config.toml
encoder_moe = "soft"
decoder_fused_qkv = false
decoder_positions = "rope"
residual_init = "none"
batch_size = 64
epochs = 3.6
Rows from block 5 of the image encoder of a small image captioner, named by matrix and row number. Rows with one number within an expert belong to one neuron, the router's apart. Each number is 500 + 40 x the weight over its row's rms, rounded and kept within 0 to 999. All counts start at 0. Numbers have three digits each. After the name is the row's rms in percent of the matrix's.
Before each expert's rows are labels from the 100 images, of 14976, where the router gives the expert most weight on average: "responds to" is what is common among them. Only what is clearly more common there than usual is listed. The data: rendered solids tumbling over patterned floors.
# router: slot weights (encoder.blocks.5.mlp.router.weight, 8x192, trained with AdamW), inputs 0-95
# gate: expert gate (encoder.blocks.5.mlp.gate, 4x192x192), inputs 0-95
# up: expert up (encoder.blocks.5.mlp.up, 4x192x192), inputs 0-95
# down: expert down (encoder.blocks.5.mlp.down, 4x192x192, transposed), outputs 0-95

# expert 0
responds to: blue object; green object; teal object; its colour: blue
router.0 091:459435517486455527427482484514440505583540445458469432493464471472505525492518485430516539505533506528460494514442466447524486581478539502493457471494564509536460492501511514441521495575555469533549565474440505569508574503546504494516524505500533426530492579469546528487472469547518490492
router.1 099:516513516454469548440497551467510458472516478425474499505540490426558521460523463565425500456492527523483504407472456513439481530515511523522510583485465580588477491436541462526480537576533470561503467435502546581421482573486457512490479504531407527544509505502485511499523509538538552487
gate.4 093:509506566493511509486580599562522562422543471440499495474533478517547443426536512472535529509552472557498510498542472525465493456484494496487520545494404544476568497476503439499571456513572588481541509416565511499539554511486407568468517489424541500500602550509557495452486485464540537450
up.4 100:502480525477524528550484574536473525416472509489513516385512455447548456514521530462581487522505453513491493569528464525548464513459496508529548448510477545536550510523537416535516473481535517479552476502452468519522548455523467571494449470446509449553535491482492493544594468511493541503
down.4 096:535509444485473443524440457453507475526491493442476523449509450529419430521494464512497499516389474512523502422465465467475495463437460518427506504415503513513502494500600458511534600525446491425553460517565464474567513557509464507454489509539468469511539505538536447516496483534562518521

# expert 2
responds to: pink object; its colour: pink; count: four; purple object
router.4 102:576506563528461564478550534542478489547521455439500506560470453587538443454472473473516475484452468457561455451534478491502495483518478417487453526536514493499506506551543495456462530506404584536497473517529418474536532539487460509504469523541486561505510485434452564549547490458570452566
router.5 099:597557520532556548439476504499444465477472524440482493504487471537468521483520487508583518481497534523538454447580473488481522448511418447547536554522519488494465519522515573438483525598434593528391512471551536462525503586516523453473496542508424559558559536500470490494474522423524495548
gate.4 104:405480530426453554480429521501562465592475500522507603510506531391480474514468505495579480488507488479424481523419485468456520482431500560564492498463472501559467496461494562504416540528518483560430530517500534539501448444510522530494475425470533545485534485463467441530517469562503542509
up.4 100:450518578443576531519519440499493449548508491562502571607456546486444445535508519471516505495523466478502539577494492466467519509453531579517546435488465501510487542529478506576477460514498476517452515486528514481535460563509504496489446477440535498524473580510506558524519474477502460534
down.4 108:551624557463444559531566510564520496502531479463473509545535510501503557417473532479560547603446450515412511488446549523476508517555466517531486489450476464475514527513464488510526482516501486520515537502475531475483490559536467528496500532515477465555482477485482456458509508472537516510

# expert 3
responds to: orange object; red object; count: four; brown object
router.6 095:473413486477545449515511539503468556448514432526532459534526465494489522556419528528570476537470513411502558584472556502463483516504512423518519520549467457428509477514487557494466465386482561460503538454450531447485485488466473484530529422521582487431442465559466524454468519481431478509
router.7 110:457454484498540438557524493485508546501487481488479516479467489487459522495495536478529452521466456481491533557462548465529428536473530479449482530534486474457491513518522534502484461453543530448510540482483478508450487522470459579543512465523553478436542501531527506562460421463430468536
gate.4 075:515502515496417477460555474543478494551534473507526484535513542503526448527536556466408487538555527541528560460547493517444503521500452498475544494573523491478512522525503535358504466566473475456496531431469502460470427498544461510433496543485541512492504414537468513551482521556525491514
up.4 082:540487517561463513463524414480436483529481412535529535432458470476519439529578524485531493531517512475494541562495439453486436466475482530425469494573479508487549513545522504429523481525482530464560527457490549476480530479432566498503482524501522511479529460487500547549653499533517444565
down.4 080:492511558577585445499458511506524541502483445535533470513463448561465409517465531529583478521465530524507543514527498586515485460465464539462525466553499512498478518494477508559542472474496476499442542474496495482496520376533517476552530542504550495464419530514504527493485471444476559492

# expert 1
responds to: count: one; its colour: white
router.2 100:486470520577465493490506519453529467466456504521524502479481476506503522501554539509463593495525516506469531478485472494455534485479532488471429571518457587462489475440510535530561539550439505537530525518575445439483547575410444465554484483567502575529416541462529565479539492468473494510
router.3 104:503478506498462535493459487554521532478421509561573527489552584491564572521512475527433543431535443549515513460562450525503525514515566497537482496498518503558443511503555453548467515497518468538468537441611512520552518570468543478471506557587411576514487532427527518448475568511522457530
gate.4 147:558498526502505511470466579502478452534464490408514556496467469531548514439404510429463448484509570494533468577477527511486504515412473496540487554508546455525482449526529446531545532458421501472511485405508508516463518546585449468486460487505504523567556538527529487500405513542480463525
up.4 144:551508514531509502473471580498482451535470496421537523528476482510546514453427520448480421490510534475509497576482519541509514514435484487533486556510531454521465464508542437536586535427410518470508489407523488531464511540589470469484470483513520501590552522513530488498422501523477468492
down.4 121:450528450489502481518463496531563519532503489588463493427495568477477484567560462511536498502481524551469405436564421437549509530491541531449554491519451530509506544567525525495489474507551508460496575549518483566536496389444563508491548539510531527431479493478513488483494476487542511538